config.toml
model = "audio captioner"
dataset = "drum patterns on synthesised drum kits"
train_examples = 26041
input = "waveform_16khz"
tokenizer = "word"
vocab_size = 159
encoder_arch = "jasper"
encoder_norm = "batchnorm"
encoder_activation = "relu"
encoder_depths = [3, 6, 6]
encoder_kernel_size = 11
encoder_wave_channels = 128
encoder_wave_strides = [5, 4, 4, 2]
encoder_widths = [96, 96, 96]
fusion = "cross_attention"
label_smoothing = 0.1
decoder_width = 256
decoder_layers = 10
decoder_norm = "layernorm"
decoder_norm_position = "pre"
decoder_activation = "gelu"
decoder_mlp_ratio = 3
decoder_head_dim = 16
decoder_fused_qkv = true
decoder_bias = "all"
decoder_qk_norm = true
decoder_layer_scale_init = 0.1
decoder_parallel_block = false
decoder_inner_norm = false
decoder_positions = "learned"
decoder_cross_attention_every = 1
decoder_tie_embeddings = false
init = "trunc_normal_002"
residual_init = "zero_last"
optimizer = "soap"
beta2 = 0.95
lr = 0.0032
beta1 = 0.95
shampoo_beta = 0.95
eps = 1e-08
precondition_frequency = 20
max_precond_dim = 512
one_sided = false
adamw_lr_other_params = 0.0016
grad_clip = 3.0
steps = 1900
batch_size = 64
epochs = 4.7
lr_schedule = "cosine"
final_lr_fraction = 0.01
warmup_steps = 30
weight_decay = 0.3
adamw_weight_decay_other_params = 0.01
Rows from block 4 of the text decoder of a small audio captioner, named by matrix and row number. Rows with one number belong to one neuron. Each number is 50 + 12 x the weight over its row's rms, rounded and kept within 0 to 99. All counts start at 0.
Before each neuron's rows are labels from the 100 texts, of 14976, where the neuron reaches its highest value: "fires on" is the input token at the peak. Only what is clearly more common there than usual is listed. The data: drum patterns on synthesised drum kits. In brackets: how many of the 100.
# fc1: MLP up (decoder.blocks.4.mlp.fc1.weight, 768x256), inputs 192-255
# fc2: MLP down (decoder.blocks.4.mlp.fc2.weight, 256x768, transposed), outputs 192-255

fires on: "the" (27); "cymbal" (18); "rimshot" (17); "shaker" (16)
fc1.442:65 48 64 54 13 56 45 48 43 51 47 60 54 66 75 69 44 36 37 60 56 57 55 51 53 39 59 45 54 77 54 33 44 74 46 91 81 45 32 63 69 48 63 62 45 44 75 75 41 55 62 49 57 57 53 59 55 47 41 40 59 60 40 55
fc2.442:40 36 35 46 39 54 49 61 57 72 45 32 37 44 55 49 40 32 58 27 77 72 53 57 53 31 43 61 46 40 55 40 65 27 33 38 50 56 57 23 61 49 39 65 47 59 71 66 53 34 46 53 50 46 58 40 68 20 59 69 64 29 40 48

fires on: "hat" (27); "tom" (25); "four" (20); "snare" (15)
fc1.92:49 57 68 39 59 41 48 37 32 45 45 43 73 56 31 52 56 38 50 39 44 53 75 60 45 58 32 37 49 58 44 51 46 47 65 65 69 48 56 59 62 64 31 72 34 58 66 37 38 51 52 48 36 47 29 35 47 63 37 53 30 73 39 81
fc2.92:27 53 54 50 62 39 44 48 49 46 34 44 39 51 21 27 50 46 46 56 60 72 55 44 41 63 44 39 46 77 58 48 41 51 99 45 51 24 59 50 51 53 57 57 48 63 60 66 38 56 47 42 51 56 21 43 59 44 54 47 54 49 56 62

fires on: "hat" (36); "clap" (29); "cymbal" (12); "rimshot" (11)
fc1.365:35 61 57 58 53 43 52 49 34 41 59 49 47 51 56 63 30 47 36 43 78 76 54 63 59 43 35 53 66 41 60 43 90 53 41 56 59 56 55 52 45 63 56 60 64 57 46 45 26 49 30 47 47 40 47 35 58 64 23 39 46 46 37 48
fc2.365:40 44 44 38 41 31 50 46 68 24 64 47 62 50 56 62 43 58 37 62 52 36 64 43 66 45 55 25 50 64 64 43 53 33 38 65 54 51 40 69 49 86 47 22 42 55 63 45 65 69 44 39 83 55 46 23 61 50 58 38 51 70 54 71

fires on: "the" (100)
fc1.625:55 39 56 70 32 49 43 56 46 49 59 34 47 56 68 54 38 37 52 35 55 60 57 61 27 64 46 46 25 58 57 37 41 64 42 57 48 48 49 54 68 59 68 40 31 48 54 45 63 37 40 55 50 69 76 60 69 52 43 28 62 40 61 49
fc2.625:61 44 42 59 43 43 43 62 64 40 55 36 64 64 58 61 45 39 40 27 72 56 33 49 39 52 60 63 31 47 61 46 56 36 51 56 79 58 27 74 56 66 61 30 44 27 33 44 32 45 49 58 48 49 59 71 51 41 40 41 40 42 48 50

fires on: "," (98)
fc1.529:30 59 55 62 47 61 51 52 74 42 36 55 42 55 43 46 32 42 60 75 67 75 39 20 57 31 48 61 26 47 64 77 63 46 35 55 63 49 68 61 45 54 67 49 57 43 48 22 66 44 45 61 60 25 58 71 38 51 53 44 63 42 62 42
fc2.529:63 55 52 50 48 40 29 53 16 64 57 56 47 48 58 60 86 54 50 41 38 38 54 63 57 74 45 35 60 50 51 34 34 46 48 38 29 55 33 15 62 46 47 59 39 49 37 70 27 49 67 52 49 60 61 37 50 52 41 56 46 52 35 58

fires on: "the" (100)
fc1.606:52 56 54 55 33 50 46 44 52 41 43 51 79 51 57 44 52 54 33 32 73 79 49 44 40 45 61 53 50 46 58 76 59 41 26 52 66 54 42 46 59 53 70 65 38 29 78 54 54 53 67 39 52 57 64 47 66 45 39 51 68 39 55 37
fc2.606:49 44 34 53 36 31 51 39 57 53 32 68 58 48 62 53 50 42 44 39 54 70 44 61 40 50 60 41 47 35 37 55 44 32 30 49 62 45 49 48 58 33 71 65 43 29 65 45 43 61 68 38 58 46 59 48 68 42 39 67 72 36 61 44

fires on: "hat" (69); "snare" (13)
fc1.62:51 65 57 36 57 44 49 54 46 74 37 52 75 53 49 49 54 56 25 55 80 59 39 48 41 52 67 25 59 58 61 60 71 69 37 56 72 73 32 48 46 62 45 57 50 42 68 37 37 55 44 32 66 58 41 78 51 51 47 63 35 80 49 53
fc2.62:46 33 50 62 71 51 38 49 55 45 25 47 52 41 57 20 62 44 44 50 67 44 47 47 33 74 70 59 41 53 54 32 31 44 57 67 49 41 54 14 48 53 63 48 43 57 51 43 37 71 41 34 36 25 34 56 51 42 34 56 45 66 55 36

fires on: "a" (63); "<end>" (37)
fc1.135:56 26 47 62 38 46 57 36 56 50 51 56 37 56 72 53 45 29 54 37 39 49 60 51 68 53 42 48 62 66 42 44 47 52 57 80 50 27 50 71 54 39 54 59 40 63 49 56 48 46 32 50 42 52 47 59 57 58 58 51 32 51 48 34
fc2.135:51 45 50 71 30 52 54 59 33 57 26 45 49 48 61 55 69 53 54 51 62 65 69 54 26 45 72 40 28 44 46 80 45 60 33 31 48 68 66 55 53 49 36 30 61 51 67 73 45 40 80 54 46 37 56 45 43 59 55 39 52 46 68 63

fires on: "the" (85)
fc1.124:45 55 56 51 17 51 33 72 27 39 36 37 63 51 62 60 58 50 69 44 60 55 56 59 49 50 43 46 35 49 59 55 33 33 37 57 62 61 54 62 52 53 58 69 35 52 66 58 45 63 52 53 47 45 55 40 57 60 42 48 55 43 45 37
fc2.124:66 45 29 42 52 42 60 68 59 47 44 54 50 53 53 49 59 67 55 50 70 60 52 56 34 48 63 29 38 54 43 45 28 10 52 32 55 52 33 57 24 57 44 21 45 46 45 29 46 55 55 37 55 47 48 61 57 30 40 43 68 44 50 79

fires on: "," (100)
fc1.150:42 45 28 61 32 54 59 29 51 51 47 46 41 59 63 68 59 55 44 35 39 53 50 46 50 38 54 58 65 69 39 50 62 65 44 44 53 49 60 54 49 63 57 57 65 60 57 49 38 42 40 49 74 47 54 44 47 48 33 47 43 37 56 44
fc2.150:65 49 49 47 37 71 49 69 26 64 26 63 46 55 53 72 44 56 66 38 40 50 55 56 51 38 41 29 69 36 56 43 34 49 73 46 64 27 57 78 62 40 39 54 50 35 64 07 64 46 67 29 65 52 30 45 48 54 51 47 58 48 68 55

fires on: "," (100)
fc1.584:35 67 54 34 64 36 27 64 59 53 61 57 44 51 50 53 42 53 82 55 45 46 54 44 57 61 46 65 40 60 43 58 55 46 47 37 43 38 57 32 58 45 67 38 59 43 58 48 51 46 57 40 55 47 62 69 68 69 43 37 33 46 34 35
fc2.584:57 50 48 33 47 54 48 84 45 31 28 36 68 63 17 58 64 41 45 63 53 54 68 76 56 01 53 50 66 45 36 39 53 49 44 50 54 54 50 42 59 42 66 40 53 67 65 32 42 35 50 57 81 61 42 56 48 43 69 65 62 42 37 61

fires on: "," (45); "rimshot" (10); "cymbal" (9)
fc1.352:42 70 63 38 53 50 51 30 56 38 35 48 58 42 47 45 36 29 56 46 62 69 40 57 38 46 64 37 58 40 57 66 59 27 40 59 47 81 60 39 34 56 51 34 42 28 72 55 53 50 36 55 46 32 39 65 67 48 45 62 59 50 56 44
fc2.352:58 35 40 46 46 55 39 69 66 52 50 56 45 70 54 51 43 55 48 46 39 55 48 47 57 49 62 66 39 45 46 48 40 52 39 60 31 57 46 25 56 38 33 68 57 47 59 42 49 59 63 43 62 52 50 28 46 62 45 50 57 53 26 47

fires on: "a" (100)
fc1.283:46 55 42 71 42 39 60 56 47 43 51 37 36 55 32 25 58 62 50 42 41 50 61 51 58 49 63 52 23 67 58 70 47 63 57 50 42 66 35 68 40 62 44 42 43 51 57 41 45 59 37 49 50 36 37 22 47 59 59 54 45 62 31 55
fc2.283:57 44 58 54 37 52 47 44 57 81 51 33 43 59 59 42 51 46 61 43 73 50 46 58 64 59 44 45 55 50 40 67 22 67 60 49 46 43 57 69 69 57 22 52 31 66 63 26 66 16 58 51 51 61 56 44 40 49 52 56 46 51 76 66

fires on: "," (100)
fc1.532:60 54 29 53 54 46 59 45 57 61 50 68 47 57 70 64 56 63 51 48 50 28 50 56 82 44 55 61 35 49 44 71 52 68 58 46 39 45 50 60 60 56 57 21 63 52 52 48 42 56 52 53 43 43 45 35 46 69 43 29 49 49 53 42
fc2.532:68 78 67 58 44 51 45 63 36 44 39 46 53 41 53 71 43 51 59 45 52 43 55 60 47 17 56 56 50 55 32 48 42 44 59 50 47 57 32 32 41 93 47 41 35 48 50 65 47 63 62 58 58 58 58 60 59 49 57 65 37 50 52 49

fires on: "hat" (43); "muffled" (30); "tom" (7)
fc1.449:55 55 46 65 57 50 36 46 57 35 71 49 45 59 48 38 32 26 48 50 45 53 55 65 49 44 44 44 55 46 62 30 61 42 44 49 40 63 42 60 34 48 63 55 51 63 45 56 23 44 37 52 39 58 47 36 56 44 25 54 49 40 33 49
fc2.449:44 64 53 49 29 54 62 43 74 43 42 46 78 54 44 57 37 56 54 49 49 48 41 64 61 40 52 27 59 48 71 24 59 27 44 74 57 29 59 68 46 64 62 46 38 72 50 17 39 43 36 34 87 58 54 40 62 60 45 56 60 70 47 61

fires on: "a" (75)
fc1.43:52 43 27 59 38 56 39 30 59 66 55 43 52 43 38 63 66 59 47 32 51 60 64 60 60 34 37 54 48 67 47 59 62 61 67 35 48 47 55 52 65 74 26 44 35 53 55 55 44 39 38 38 54 41 57 45 56 59 52 40 53 45 44 45
fc2.43:38 52 37 47 30 69 38 51 51 46 42 53 59 52 61 46 42 45 54 27 38 50 48 43 57 42 58 51 60 52 34 36 52 58 70 63 75 38 58 74 50 43 45 50 46 32 54 32 78 31 62 58 62 52 51 36 47 44 48 39 42 44 63 46

fires on: "," (68); "cymbal" (15); "hat" (9)
fc1.168:44 41 28 54 46 46 49 45 56 53 27 35 34 65 55 67 62 63 56 72 43 33 47 47 68 24 43 55 34 47 63 51 53 39 55 57 35 65 47 40 64 35 66 67 32 52 56 38 35 52 44 58 35 31 33 61 56 40 48 48 45 40 24 44
fc2.168:56 40 44 54 52 51 72 63 71 40 85 66 48 35 51 30 34 57 44 35 44 65 40 41 58 71 55 41 77 41 51 57 53 49 44 42 52 66 51 41 57 51 48 34 37 52 47 49 79 51 45 41 43 40 46 36 55 60 46 53 40 68 46 32

fires on: "the" (100)
fc1.248:59 49 26 56 51 41 56 17 51 52 47 56 62 52 53 39 47 45 43 62 65 70 75 65 49 52 44 70 49 60 34 59 53 55 28 68 64 37 21 62 68 36 41 62 33 47 59 51 47 45 47 47 52 63 59 26 69 46 55 32 54 33 53 55
fc2.248:40 27 41 60 22 55 51 52 49 40 70 43 27 49 88 53 44 59 47 40 39 57 35 48 51 40 38 34 42 37 48 62 35 44 22 27 41 45 54 67 55 28 50 71 53 49 47 65 48 49 56 44 35 59 72 63 65 39 74 50 65 25 49 51

fires on: "," (99)
fc1.379:32 53 58 46 48 59 40 69 55 19 37 24 56 53 36 67 34 47 52 69 28 37 56 25 58 44 49 49 38 37 38 20 52 38 45 44 59 60 53 68 58 39 51 58 53 38 55 49 60 46 48 48 50 55 41 39 55 45 56 56 38 38 27 31
fc2.379:71 11 34 53 60 31 54 35 41 78 63 58 48 47 36 28 43 55 49 26 39 63 88 44 50 67 57 55 46 65 63 55 61 38 60 28 52 41 36 53 49 40 44 51 46 36 55 61 61 49 39 33 67 51 41 56 49 49 57 36 60 55 66 82

fires on: "hat" (23); "cowbell" (23); "cymbal" (14); "rimshot" (12)
fc1.33:41 50 37 72 55 44 40 44 55 31 62 33 39 55 55 63 44 47 46 48 46 56 60 64 62 51 48 54 53 50 39 47 83 43 36 36 53 64 53 39 27 55 67 67 30 63 41 37 22 52 33 56 42 49 44 33 46 54 30 47 52 44 40 36
fc2.33:48 37 50 38 46 47 57 42 71 62 68 72 39 52 53 52 43 46 47 51 64 57 30 36 44 44 74 21 47 63 73 56 44 55 37 43 41 54 55 56 55 59 51 40 37 46 33 26 70 70 54 41 68 54 64 20 54 57 59 40 64 70 39 56